From a checkpoint of a small model that predicts nearness at each pixel: 4.1 epochs.
Rows from block 4 of the encoder of a small model that predicts nearness at each pixel, named by matrix and row number. Rows with one number within an expert belong to one neuron, the router's apart. Each number is 128 + 24 x the weight over its row's rms, rounded and kept within 0 to 255. All counts start at 0. Numbers have three digits each. After the name is the row's rms in percent of the matrix's.
Before each expert's rows are labels from the 100 images, of 14976, where the router gives the expert most weight on average: "responds to" is what is common among them; "patch colour" is the nearest of a few named colours to the mean colour under the peak. Only what is clearly more common there than usual is listed. The data: rendered dice on a table. In brackets: how many of the 100, against the usual share in percent.
# router: slot weights (encoder.blocks.4.mlp.router.weight, 16x192), inputs 0-191
# up: expert up (encoder.blocks.4.mlp.up, 8x96x192), inputs 0-191
# down: expert down (encoder.blocks.4.mlp.down, 8x192x96, transposed), outputs 0-191

# expert 2
responds to: dice: three (99 vs 33.6); red die (47 vs 15.8); orange die (42 vs 16)
patch colour: red (33 vs 4.1)
router.4 080:122154155160139127122139143102108094103130112089145109117126113161124137145144141138138109141117159117083175100126127156084122136137182132121124118114093126111146122121127162129122096125146122152100141102151154135146142156144148139127118078122130122106121109175141116082076110109154144169126137130090172143177165094126088125110158125121099084118153109134141093094154115130139160157126142114142120178171120094156128147108141123149115171111119156119133161164142141140110144155154135101098062091138111126133103151095132141098147145118083097124118155144138088129102196142111143086
router.5 086:122142141199128127128136139086114102132101138100146140135122136119140132123129132116126124139071187091093185102132122180070117132101163138149116096101125128093168150129093141114126109133147128123112131108136157149122135145123146113100113044109141148127113099145131126099091129135109108138115137143120165125181154134127089104111152133128132076094144122130158098078151120129128143154122092126119095170160121111138141151098133138094075134118108162098163159161137144140155137143136138108077077094118107128104114146154150132100133124134098116146102129150141106117102158144114130121
up.0 109:134083095138141137175141116160093169123146102125124141124136121106116124138111166176162151140142084140123142143122138131153117137106091167097125133111114088136125147123132107128171138140148130104094113184137107135129130096132148154125140148135098100071115143161162116149112169120113089150119134118125118180134155104126181114121119138071112143105098138157107115166087136128130133115113116113153103111157142129135143135132144191149173110105167110179095097160123127117128111140129144097158155122126113137125159195141152123107113148126120096107168114107086154131099154112151177146
down.0 106:117159152129105140103141163081177098143125140128159124170122123155154153128167144118125134098126168116130126122134138109097124167182124111140118111121123174096156109100156170090085128130143096134149158112129143123124136192124112131124147120109146154161148156093103158149153124120129163085137110123138132096134122146119078121153154125127159093125142110127151128118145112130151147110155111147111111141099130142132127121116137116142045129154096137098184135078074123148106105142149119155127130109101145138117079083120132108159129131145134158153118160104186140145123094126097114093
up.1 113:129146159171113188154150116102132112114131152090094151123138186159137147143143091125174137120143096109172136150121116135085133114173131132133141130140113119157146109129115168135117154144119112150176127088112140135100102176120084123119126178128141147134132127117149122156196107134125127074144169083121145144120079181094125113135120122134165166114108135102118116139114116130153169083144136096101142116107167131118114124153170102110117146139126115142083126129111103127125124130131129119145157144120137126158148091168128122143145111123140165147123132143099120121093093051112123137
down.1 106:151134089115134086115102119135128117163092138159117137147129106112155111119123117124107102142109165135117132119099122139187112094072110111138142164117143155111135137130125102085149073140159120108092132145102123100130137089128167113160117078126120100129133116145125115141039135134141113172108100184126114117139131083182116112141151124115082132160142132140152122127152145128133109167103118152140147150127094130143133134079088163137168136129124156085163132127121118121157125111131105132113086089123099106140100146102134129112114133133109086143139144106118119141153174185161164125
up.2 098:116120098164101158147132133145119106127149141093153094150152183123085119122157134129128070113179115108162102170094110152130139144137131171134122142118138066112144166132128140118157143127152122115119142165129118139138163123109104182119126156109134129081167142131190130099134148108118129111124134128145141165136141160091151151109094107157142175128090136119108104125115106137138180091150098129104119098091125120119110103160160173138158123077116142167125092161125120127148113104127114109155124152144133137102131139154147164127194092136128118092166131101128133137126160145118128115
down.2 093:111109118090146138117153134099131143142091152124137165127140109145123158128130150122141144116109109146093132149110149080123139120141091078142141112105110189135129059097104099142120112100152120143120139150152130105116117176161109093127151114147140107126094129128073111212127133161141137111135129142101145135134106116147112114182147139107089101109136084152148149149144130118145108128130139114163109164165149143128131144120122152156108139167126114100149161087113135128091116143137140113158176125115102129169104111134135092130042135128135119136094151113150136143123063108116142134
up.3 099:137111131157100075126102127127161156138088111121141132099126123095130117120136069131140132141150154139096175111129136110130103147089147152135102130112106098129135123121132128119172127132164137128118109150152125127122151100142154081151123129089137108107122158143157129111126171127122129125097152128064091153177113101137158133118122113106086130118124117172141144148126165093123111151108090097156128111161150109129112128110103178173144158151130170160157097142111174135113131135149078077134171131109092104117149147123130127114131108139104081124169122080094105140162175131156145093
down.3 093:144141123089136140105170131150108132157156097109167120140110150176135107129138189133144141116129111150148067146132146119124114138186109096126131126114130138153141124134141117128077148144115146138145148126141132135135155174107096159137152131123131100141119113124092161182177122110135149125151082135207126121090166122135101108148145146155173148132133113126132127136136127170123119082152165162097169167091153130129102134150141149082108114101128096119127161097133085125115099125093178135155122133138134124153123119114134115145123142123144181135102143147162136109112072121087123130
up.4 102:136137142105153171135135114115103102116093138127107117139135164131095148143158128109120096131154057128149150143111104146095122163145104110142168130126163137112163074132107171153114132118127120136125138093125129139117125145121090119115156144131126140138141134090125123122145100147094116128152127095162141109106074159112105092108089108151168114110077111118120121133095093149140155129165173103115160118109120127132096126139141104059109174178122111090054144136130098128149113151121117134127113134130131149190086126156125127110143087111105173117116133156105126138124114078119146112
down.4 106:152110119163116100124104089128191148145146112143116115134141119115142133128124094137110114103096185097134114100126142122159139080121135142126153165139129163136057172158130104104182110130122118121137100149105081122136129113127183140188080115155123133137142120151121122152080169142147100131101146131109124141123131097138142135154169147108096152160139143114165138119154188090114146134051116131136134150151126131113153109085102136137155117109141139132165135132125145137134144084130125110124117134126124121102159135117129170142109160123130080166151133098099130124152132158157159115
up.5 107:133104132147068164152127150133155118114143140116117083146139179135137114112158099108140087163165127107163078178108110106092140111151133134122135139134159100130140149131130175131134149118125118144143132143117135132112147179095120163114131160136128139073145133131160133130133143127109135033152180112123154128130140160114129142126136131184176161143106137094109115152095110120155183063152090135089130128101136148126104124136142162133140087090133140148120136130127121133145102110150166113149125156123108148097160106179135157140162132141132123125154132122124149109142124097101115132
down.5 100:145157095120161141129141104110080119164112128135111178125119105132144171144106148144132151099060118116127173108106146144169150125103119119146121144101097155128140087073137077110103076127175146114094114145125141129119106135135114094123158114132124145131099106145126136160145118113166109186081090151125101124158102101137107120117139122108069115122135126171145122129178117116133107181112145129156139152128118144110140124113104105154117154140108138086149137105111144132135116123130087118126135130140107089185100143119129084137078089127122143157123110110143129144125125183145165121
up.6 091:103136103114141169145113109142115185176078089155118157109124137144079166137108167140153127114116093170151135108117117109133114144106111128127177130126166122126156128130109142139139120094121125118098129111152130141126105164153146102156132113109094140113109135104134113156148139118132146159152114093152100163146103156125124123095127126088149149097129134165087133134096107132121129110087179062149158135122128115144098143112106178116114166152190153132091131204141114124119125145134131112172151124152130161139117127131128106156063130132129145132143131114122114149150146103157176143
down.6 085:128144140164124077110147144126135112132161156123130087128143108127155095127139080109110132150106161081118132130129161142126134094126116145140131067149114153110085144195157169114128154133133120107149115146094100128129146106125139138137124110151138103161135117133084163131117165158102112100113110139128109113077141064149131115131189127129108080194137142110197109123198169111139135118151110168114138137155124117126139088148123115143146101144095107100142143103101134142127142105134128130100112183112128120121132146132133147104154144124183116127148140141122165121155118122114134105
up.7 099:125151103146154114106133145114161069093141151107066110165132149130131125118150096149133099130143126110188109150120141126127156119180100128099097177146128158118116125134104187123097137117092121148136136156092137121131097144093111113100117145175136135145122116107144136128159131137138092069145133080120167119108151169131124126147102093176153142126133146089131116123112084143150158140149090131093125143115158161111111098111146130103138095137087117125108121138180125149170128135130124132107109131105107111121103102180137154117149106135132172100110139170156149116146107099116109169
down.7 101:151072135139128150148116126130105172136103158112140146123099125130131168131103146113125124138089130139078156123105119131138140117063163137153128109115112089165139113103140072100164068117165126127145078098150161133128122108154139098113103136125121143106142124154089113107096114138154126167103136169093118135148106086108098108124140140090081149131085126168127122120159130118114095115102157101118113095151078149137123140101095117151127160139118146137133113118123139107099149103148114119128137163148143107163167158109128106119128101097106083138102131095085109125090130156151093090
up.8 101:120161172154105164098146126125150106120182139111125114148121146159142139120144113126134112123116152122151115135108118104114139072170206106104102134135098111134081120129103136108107120109105138153177123115110157126138126131115140140115112118141131119153142104124146134121130104152131133101149138135171182126085116177112104140142132134191159144152174147099137108131130169127145135115142134121104111143092154160115142126153157090083132125064087141123110143108136132145145136093133142155124103124155149153095128085151137129104162166124116157154121135174154132099083057104115105134
down.8 101:138105082100161113142093119117089125112089161150109170132116118099111140140097135120125109139150103141101111091102122148137119182057082135158155156150161148134180115129111112169153123145128127127086132128128129134123089096137140128114126127130129119121119138151103109119090119111116070176096141120099096111167108119134115120134112117106072134100102131124084148109112075116124112147113123134140162119148075134122117143114095115142145144174161134134138129135127128116142169152114107109133114113149086103176135154120120128159109070112130085133123119107104105143156189155161136149
up.9 097:123124117162160074102103125163162175132110097098141109107136109124117127114127108141126162133107118145107145119152157129112141130098125113089089158133155157107101152128157121111098127126147131096126121172149114125139136105138152105117112086139138116143120154147120159090132176122152092137093122140104095143169151088176163114135131114123100114137173125155167148105123105123083095150132104127141096154157150129128119139114108199174142124125138146101173089129150154146136145124130129099140120120099077111115134148099123151151139111150157088098142136087152113118195177144151154147
down.9 091:109131166108075161128158137083065117097127136109132137130110135156143154124111175131154117115155117151129119118115073146166110139165128142133125073101133091110159105110127119144160150129124138133149148099139165110099140175130102133131152161119125152115138110115147114144190118106131141105171101130176149098123139137086094114140122121124176156094109135106101095155120124165143135109129155137103148098140106137127102138129168115112136145144136112189112139121124088118101106126146135145118148148146154120139128111123122089094114141085088169096075127158127111135070095143131095140

# expert 4
responds to: dice: one (91 vs 33)
patch colour: white (75 vs 2.8)
router.8 082:130121169119100103150105115117141156126139176136122107072123166094139108161123122143124099132120132114150104128143137104171178140121156147173137131177128124138153125168169133136138114141142092139147086141120124068093120150088164157147146136122152138161129100131122102134156152117103156102136148081103139105113081131150127122103134135178138146089114140158116168167142120104122124085132128130132153114107109179106095099111119152097098122104124150115141174130128175168158097147138157139141158193146124132115140103147097160103104114122140158127111149157100113093127111145116121113
router.9 076:131126126141131101134104127147137144130168157193116077104114125102131133139131141131113102149121117093168098138166138128160208106142164139150134132156148108150136124139146160136126143104135095116163085130095107078114127159124143128134129171127114143165100103123139116093153169148074160122130114100102146134085128136161113109127164150117138137148116081127114167120147126103145141088106160136084131094137121181112134084124117113101142080101108125113154162104117149144124129130116129144135140174121173130127137124128092145105089171117178122149129170139138112088113121158144142112
up.0 111:114131154122114147164178080126149143089132144147108145089091126120129133153122156111097119136113137114120114130141128111129072099154149140162148141115111131147121118132138111160128131149126144159094119125164187126069156121154150136143131129123134082109110108143134136144152152133136126174106157105091148118123119097118151080083155122133088142123118134111161156128127126100170132172115169126099105118131102092199165149137156081105120125101111079115126149140134138098082086111107122170101150138128155137119143146129094141120094143130145130141100085114140082154091120127094153154
down.0 109:114129097122129143111111169116104128149130102111142123139131123149116119095145087130129147131133133129101116139127123153105233146130089103093107136133142141101133147197138129121140127100153091115136133122095104068160114134116094124120116125142156150126131148096120126111110116114133123126162112139151107124128137155154127155175090124151174115119126133121129110117108116158116131094175100125135143154133149231078144115114108157134118136178136161107140102106127113165167167135123121113115105093124124101129119140126132112148162159150118137125172167138143138054151128114149133130
up.1 123:129120136150123123185116135095142130132116119126133145173134154124101127175097121150193122165134124118126123134058076140141105105117130154106141120149120105142151135144106136131145110142142142157167097112111089120129125135146140112137157141148103147137107118146159119114109100187143150119146141118106131135119115129090123160152110201082137138100117128119105065126117137135162132134121141099115123148136155115148138129149143118129124122118158112127110150126110131076113144121143140130098116121138141146124128143171218091114125150097124119111165083140131216164146140091169135148
down.1 123:126137120079117129088127107134125118149142138121140130103106121118132124062147146106079128096124127132153130116178126123143166123160122121152120150096147134136104125153121140106116157108086132138082172117134186072107169112129128114122100137099144102113120104110140131147136131084130118148114101149165155120127141105138123137099151067177120125161129119125116183116153131134103121156120133135153121154132095191114125144116126117125148120113105133130127137141151108149124122128109097118139132114122127101148112128066058134127139135112120118136077170134153042079146107183118111122
up.2 111:138119106124112153145119134133161140135108095118129137193159132120094130137102125148194128144122119115115128128079119170132142123112117139075103124129128127125140141131125123122143091140154113119141147126091059126207119120125120110122121122130104141148127120147128117128098102147128148128151100130126098168144153128080114167150092184080129148120146139146109056120110132151134120102144113121149141147160183139102130115138139146134119128120174112151120142136113112137134171121149133127127116114144137135130143122159237097111138143138118128107185121134143170129174140100170126124
down.2 123:141150158121115112109148103113111120129129195137133122092108145124151140093141131116081104082109140133146146129176116108120105113157140127193136133113133110126127122093111121124092158112104160155112144125157186139080164137112131132102128114087143102113130097115125130133150140093138107148093136140156171100148114096136110118092162086196099135132114136129131175097157137100127129183101134128122141139105088113132117145147137127134128109116077126119114149113161142119130104129120102135120132135127106135143112126091040154133139137103113115141073118130133059155108103154102121129
up.3 070:116112114166144153084128139128138157139134096130132134128125114154096122115129141159130156137109135139099170165116131116131118090150149147092087121089096105134106156072130113119095098147137153168112149127178113190133120108134097139141144125117134154167135184143127146122118138123160120163107092149161108133135160110067126121136116111081089114087126128147119126147107136150101079163142096096157140156148162095139149138162112143125144167125161120124092103160124133150118147127075125131100139144157120105119123150083133136122151128134122075159165154076113094159102132115142139144
down.3 087:114119125142161114149145138133155127126097131147129161140126129156131131131130086114162120147134135167094137094054148119160052135125153129124150130136118146127127154020122155149110116120130149110125108117142096218097093141141154109128112127122111123149113125156104118102105130147132153109131151098097093146133132116118138102112131140106137085125145144173138124156126155095115126113149138088155121102148139072179110130081095147138135151133157136114137108126109166121144124131135143130131123100109128159090113115131158140119098141130126131131134078139102176173162111121138161128
up.4 088:116129135159120114117108124104175146105173130125138095126127115104118142181116108158168156151107115120102095123153107125140138120116111145087068091138107185158122117114139138080094081112124099103173137123116120134169120120117092143174117123153137185162141125136144133143121142161122120151115111142131119116156125113136105140163117150104120170107131124088122112122129130162117123106127103179094149129136164133096118134140178176134126092136173092161131112121097109140097150134108108122146113152154157082113133151160164106138124105136132117144142154145119132129163089086167071109
down.4 087:157143149062124097129137122132115121132119137123123172148115154141140136103139128110121125072122131152140152128086133126117058147156135130149175149112109105116140170066121136139144141105113199148118123149195133175083141143140132125130122145096114080126124125155172110111161114136129140099141135130122137123105119122136118101101119119143117096177131143142130141129127139101146113163143153120156124136110104070158132129122091111120131144121077142079131144166149159107143119101170144128147121080089115168135121120091098155127118152103127145133110068154112140143136151143108166144
up.5 115:143110138161123129167135116103146137096108136121119174120109142112138127182094143144150115164138118135122136128090093108143047116145150128132147139133134116157127109144113132164143125144120167134132118122144143119094132133176156126126155139160105116105092108170150121135158128168133135115129134122113133114105111128115129129130141182107107127108100121130134117144129095078170138153135160115142100150104111098210123163159156103128123105098114100112129155144138133043087104108148147160110131130121145151134140128157139108128104140113127133114106035125137173176103143113144152148
down.5 115:122148111086126117105114132128120120156143126141145103108109116137121116076139128112106122108115138111140108131161135147109225119114090123129123135114135138109117137176129132093124121123113094126105137117097150045127144128121115113147095118110135122149132123081142127121097120103140127162137117157137121140152139108142124142125110077158127114129146139107113150102128159179105104125135108131107122129143124232078140133092104112120152153142131142121110113114138117158145129135098093099117107087143115112143109138102102106137156172124121108136125192141145077047148102139103112136
up.6 098:105114106123150136090169151146111126162139098119147154152125109176120128115128130137142175128125140151087160132094160146100096143112138134080092140093109138117130140083136121134104148152117160121112147103169114174143125107154120122104120124098169102132139173130107151098133124088150089146102111145121080170119161092102171104136101100098106108085145112162155098140132143167121079139151096102135118133171143085154138129148111129163130131154149135124113095126130119125148139114100092099134117102116111112114119159085157110165153158150119112139175103091132110172151162138128155127
down.6 082:111119094143150132157147120133141141147091108123128150143137131161116142138117095127165125135140127158119128129064142104126051145120149128109145122118117147148117150016135152153104118136119146116153115149152087185121072145152157112128113124126152115141110135170136127122121133132116121120134155116093094167123122111159120112111116139117131127116136130175144123136139129115137130121135128117162126131159129040175107140104094154131134151134123143117130072135104162104144130108176120130136109105114121163095133121092173146143133135131151140131143071123104165177170114117125157136
up.7 092:137109124109096158129134103145125138113191144121106102119147102086127136168117131143125146138121110097137111149156163096134135121110105113128132102142132133144145124118152145118139149126124086095096109121108120138120123121170105157174126185149123107123135114170127151129128172141141155162118092119089106122092109112201102144143145138098094129113113125090169128147107116148133111163091138199104135104160112125102160099146170124125124164129154085135118115132125139143099110098054129144140177153140187100125147144134127104123078113158173119144159150139116131137129108105142126108
down.7 081:151145145153125122140110148098153114116087116122121144153114156162131132100157095102140127124153151129111129131091129176115082154161124119121127162138115138127128129111103139159121132131133177106163127141155115146133082171111122107113132109119144173169131120097128093128136078121122113076162192109099130133159137128113140090114098136131157121167171135134141124137127156110164151074177115104151108119120139092164106147094087103126099100154097169115157123130126151127131152143197124107125098100095114135073125095130130170124167144126143150110128085128131131122174115143117151146
up.8 080:120151137141125115103150129157135131179135062116150132159109106157133141102162088050148160114128146152111167132108145132107109150120140143123098174103124128119127140082132115109138140145127152122128166081160146197152151100130129109108134147099179140164131145124113176125138113137122103117115097158101117158149126102112140094109125098105149092085129111143149112151171138158129095142161099103137128150158113087122139137126109147134133124138116166135144109123096121135120138103101124107128150126121097131130098157072143162161138151128113084181150163073128114149130134150143144119
down.8 079:121123130143145104138119128111128131152121107123132151150125130157134146146119075117122126134110114152114131111069137100147049127126154138125161126130127152124115168002137131159131120134118162129149121139142101219119073118169157106133114148109141146153116129163105140112125132138125120118144153135070101147137113129116121113110123146111136109116143125159153141165135147117113142092151126094136125105135104055183121129091113156127114149140120158134119090131099178108132120122165131131143129097122117155109122122144159130126129126121136128154143086125114169148149117112137161133
up.9 086:113110113124111131094110161136134101142168104147134111162137111126098140136118091134168132110115119134120131132116122152125154133127107123089102115154103141131109119115148127086119081104131109168174143113102092125177145138113090111166115127144134189182160161107134119126114087128111118107122119148150118162152141141122091166178129130110139153161145155113096096103106158156139110084149088153082170140174170151090150128139131154109127127147189152150110111122123131155130173150109103102147098109133142092105122126125157074126137139149123121142146148146126151114159113093161102089
down.9 080:176127137125134109149131096124144147109088162136126141111126150126147118118117124105117118102117122145149125108088121131135062132169173150158140143119130131136149155033113139132135138116145193092127107145149131193080135119125163146112134150115118069099095089167118093131158149148130141137107138113099132120129122130115127126090155140142099104140116146148154165138153124101105123165105166107163103116109099065175101126125125131130132119093097109103122154148123138108134101116151123155121144148125103143142123123113101173138117112115136150140102063155123099155100157142123148131

# expert 3
responds to: dice: three (67 vs 33.6); green die (37 vs 15.7)
patch colour: black (38 vs 13.1)
router.6 096:150158131143143151125110092101117137146128110147121129157145128096109135119114117149119173145174122114124134154116122157130132169095105128094103143133141138095175078115110126105152155121134113100088106106091123139169128088144133138122134117126077133097127127138110113092145158151139097143159137108155094128137090168138136133166090131114146109127061141152133123149139117141119110161123176153166173099104152152103116093163089139120133127142149111065164128136109121150167130106111113138090132174110127124160127129138156138126120074155086162114139159143106141146093167081157149115
router.7 100:144133179106161109133140161082146125132134099139138093120124109122108118105111108135118141138123137120114094154145094164078130096126160156107103092148114158116107136097101105080098099111108118101167152107129136151145173132118113120152121098151116135152115089101139114134073108146159116104150110115115122095105166098117135087163108136116174128113121138097139118108161181133178111152101162148135111167181126127116156128121173093151125087115151141156161125104092087140121148124099124125113142161142072145097132133149128134104164136118121102107146134119169111130135080104140095117
up.0 094:153145119119094119155114122124132087148132128108164109109157095122177097130133121101135148160120135148093138125152094175111140134085158119120121109074151142098146103126154172127105168124120134101125130096142095134171119152086116114110119141134113153115108131096162145109134171150065169112142108147105082118122128136111143154133124140137145124131126119089106144160137176165125155108180150116135137163128137118121108119129105147119099136098198115088191132148085105119141145141119122113098056126121141131130139109139117149119133167128115179119131132140125142144182142096149101135
down.0 081:104123139120167117104142142107106150109123137152106131135147181131115144118144131154128131061126151071177119135108159107126121100137097112161144116182076094103151140116140082112165117127142136139137129183140153121082123093126138163148152107131119087097134104147133102144112099105155116132093125106142142105104099118107095159138147101129132138123120157132154116079095089100144125159064128154109123142097110141110117114169149129108127135129062167157077141126162120142155144098132142112115176131164119127124116153138095132099147121131150139123112123148162095120109093148103118120
up.1 094:158133146156070095128119109145124125147107126091167128099129099138155099122137117105138132142133149144111158135120096164085116102116155124147140129061157173106143108127148158124085126096116157091139155089118123126140099147103103069151098134107113149132145113095186110112112163136098144139150092123100113126101094120138130124099107142157163133144127130122100150129122178147109182133137155109113149128116117125116123142094115148086134132107183143084146141139098135111136163131144144102106058085135096142156132113100113169123118156098102155136105124156134126145155148143129103156
down.1 086:135084141086193133093147157111121134130177144174103125140135152112125141143126115150116125117082114065159118131119152116152129110109094098127106098159111084108137099076128128136169161132134116172111104123124134141069148121102149167129123126148119118128095122165143154128149102117158136132109116086134138121158142169092079114141168130148117108119130143084165120122120089085165122132089102121097135110118126129125125111177141102131129136134101154152093177132161115132143155124124130103073142165109165128120121105154107080095130093145147135108136150138120131129103164143116132129
up.2 105:096116175120105099097132138122161120163112129096106130123178126153133148138142085114139126144144157171097144099124149119054151118107113124142115147119131133119155113085085119146092148133130117119119176121120115162126102154140127101111113092093175140147187098113104153105106138090133149101141115090129149130168141116122162135103090105143140139139160116146124149126109130140113150119113096127142126132129150125092094085108119121125092155166109134155093126097162111149166148127142150091086154090150076110141108087111132139140137114158121087151134162096137103139146124105098091170
down.2 110:136088146115110188104128154135136100074096126177133117135128179179124138097125164134117084144127132143119165148138144127115118152119104093138140134122097089112125102093143090124137096123168147170179151151161131136076176155104122138106114140118089128115135141141109129129142092118111128117140136147145157151103158171096126151141131115157163114125124144142099153116162119090144149113129080100091077165121132133116162125138143126121108121106158131168172131127147122124131142122143144166134151130116164154105161120169083129120154116151113120080122136115161127111100154134115071148
up.3 112:157120186120110120111109123130116121119157123117156123101103119140125109121148165124107091130116148131152165147137133121130142095184139121169137143082131126137108098134155120150116122093116117173141161144106154113068139138143115089129141144104133135135148121128143129109125120097134126110140103125124189133096112108130121115105114103171156168152134111129083164085095143119180158131158107117089154137090082166105109124109137101097145148109079177129137145109134162141115125131123116121130119077132101109154141103098078114145109135083128148130069146145139099090117149168106077136
down.3 117:136112133159127156135139125137132150121128150167100127139115155132144141150113099147147130193112108100090125171102122136109113133068109131110137127151094123129157108030110107128132152160137118152159113087124092170095156115106134159132144113143129131124113096130116161089136138167129126140141185105108134161138124156135107114145153144104125111109101124121173117172135123146116156138110097114103127065145159129141143128112139118129123110128207102119127139156133120124132101143109112106097118178152152130115137125175151125092105126152126109120155121078102148133096140077131156163
up.4 087:141140125130099074106149127100123102176126137097152132140152080149165146120118093084130158128097149132089149121124098166075132081095131137103098139105133159118128111123124138105066133098114125095126134085114131130159127153094116118115134127133168155120130138097147128147106158141095153097141113145100110111154139105128144126124142141139151124104146131114119130116151158160127148094133148098113128123142163132117141084106119148131137108157188123124166129110133099138139153131113135069085103133114046107131123096123150145131139181149103139170125152125132136148212117121122108124
down.4 086:126129165101168187094106163130141147113121137138134146119138151122113123113124162145102093070170110109173118132166134108144105139170149141147131119142106087108109131104125124118126124131138155161131114150145150151092148125158170147112128124128104136106103137147092144128137086129142139158107117101144168109077133154082095130134102107117131113163132141109131134095141092103139123141103108140118126146124149093122154127195133111107116138101109170118100159137151150133152143109164123177115148124143192172109119137162089131082116099140149115060109132138138088142100134134124115178
up.5 108:137159145131081137127147100107124117151144109111181127111159095130157124113137116106169162155126162151097156127140106115113133124142144143120096144054160141101131102135178131136063165096122103109101157079105141142173133125089082101137111125108124158114136114100170132113128135127091149114183093155148128130120106118113140133126109122134144137136128123102080135126140182138100161112159171128156127127138154148098106104108132129083141138109179112114150123125101099140134137141134104083103109097135084119142142102113130154160134188122095147128093140133118136117169131122134094127
down.5 093:113106145096142144108102170118123124102129160156091141130125146130157131131108120152096141089121123071138138149109146127101125102115114141137128126167062102109144142057098125097125116132120162172163118151149141139070120150131139137123130110146117144100115119152104138117111113146156127145099144090106140103137137141131092131127139100119152124113135133107178148124135107140159139126050101101089134105128111103134145122182117122140101119123066172126114173127167142132150164132122160148103107157128154137103104138161080101092097111120156127115128106110184100136115113100125161158
up.6 102:098146101137148115121167169126142114155124118123137082153183104107137154108129098136155151108129119133106100155143113170127129135139101138086079112143113123128142137115124132111126111143135114081104127132138136144170151122118099167112145118153173114121118113115137105173097131137144109134143120104140116079156200129093137150155137127106147145098116112103154099118173137161115131100128121154153130113160188104117165101136154180164133117157142103174146125129105083123136165148124106065141147160139084146111092148145134138108148135189125122119146136092162131140140103118127133083
down.6 110:121130130069120131125128129119099131128125097103173152101122133122116092086131156135123112080152134139176142087141113105165102123163143130165133125134123133142089147155135134099092137073118156132123124119164158119132121103139116097120099155133107124134136175091115116142134091118138135114106121185165128109082123115107108160105095137158131140105162181137101153096114134088139092134140115101156108184116119103147139159141124106127113158110111175092113091119124128118123117116161116205147118071131134161121114112082104146171146164107140133092121129143155112137125108142133094117
up.7 110:145119187125123119101095134142122130136152122117141132094112144134121111121134151132105091119123145143136173137141130118116145094178144125183165147092135126125112108137113108170094111101110118178127163165121140120079149145127115099130140139100142135118149124147133116101124104088143134114123103107138188128103109098137131104103118100165143180156133135122106155095102127105152161134131109123100145152105087154116103155100158089095143158111087188119111113116168182135124125128135128116124124077155108127150132101106092119152106119078139127138060149128140113104115148170098081138
down.7 113:141129147159120141140129117111145135109147141160098123124125131147129140130105088122169123193118118100085151130119124135126122144051124104098123120143118117125156114052125120125146148163136119135141092067119122166098149121106133154136119102138101150128089119108108160105138133167098129141148168124106138180150126160128151098148167157095130103108083116108161112167137142145114136105117107121100138033130129137131136129114114119108118095133182096160136172137129121113124107141119125118096112169116138124108138120170154114086111119148121109111155114123103162120094134075137144137
up.8 123:119156087110154106117160181140143132132148096132147096139171102112132134114127104144154159107133136119112090154135109169150112122144105158072089101158108112132127139113137139117117114131142132082111107144153139142183156113114117170138161126158156125105106126121153099169120122132147110130146108123127111106126186119115157132156118147095154137116127125102158095128162133164117102089113122152147144138165197084148173120142156173156135100132157092166151119136112104117133168124109107081141117160132100137101108162125151132114120146185145143105173108092143135147151112125155131095
down.8 131:119136142069129142100125138116094105119118126118171135111098131117117099091140154106106084064182126162153132090132108106139114131155140099164116116127140131122086134159113129119115120077104148130134153129156152109125122125164111084108114147126134136137133172081110095146119077099133141100108112166160146110105131137089098164103117112149139151108172164139118147091125123089145121135158138125147109152123085090139137169119113112152125156098102174117112098124139140110118149111131105192150115089132128143150107120077094142156168147098125113111108112148163108123143117155125093119
up.9 101:142092175138134108127106097122164134107140143124120169098086171119103111164129137161131079136131139132159158114111135091121114078172151138169173130123126098139107126131115106174103096130123142186138143162131138112066130144150116086102155149096125100121141110156142097100128120082145140138123145127118165143121116108131125119066121112146104151132142154127121160120102123093155117154102124122135121130106083158141080164109144104071098148116136144132097138113177165118120143129146124112131134100150149119147159126112103108106104111081138103142064120137123112113100151144116133159
down.9 110:137146118171131148118140146158129135138122140158097116156141124125140136132145107108145116176074134099117100143119130158124133164075120094096132133135142121115161088085148135130171153137127098149141089069109105151116130131115131152135085098126129159150123131123117192094144128164089130133141164095113116153149104145151151078154156136106143129120076122114160125156150143145129133107137110105088131054135159141108166106089120110112132067132165096132148164147120129123155100129104129121104096182109146125128121132150157135102100115171114122115176148100121143125107158124131117129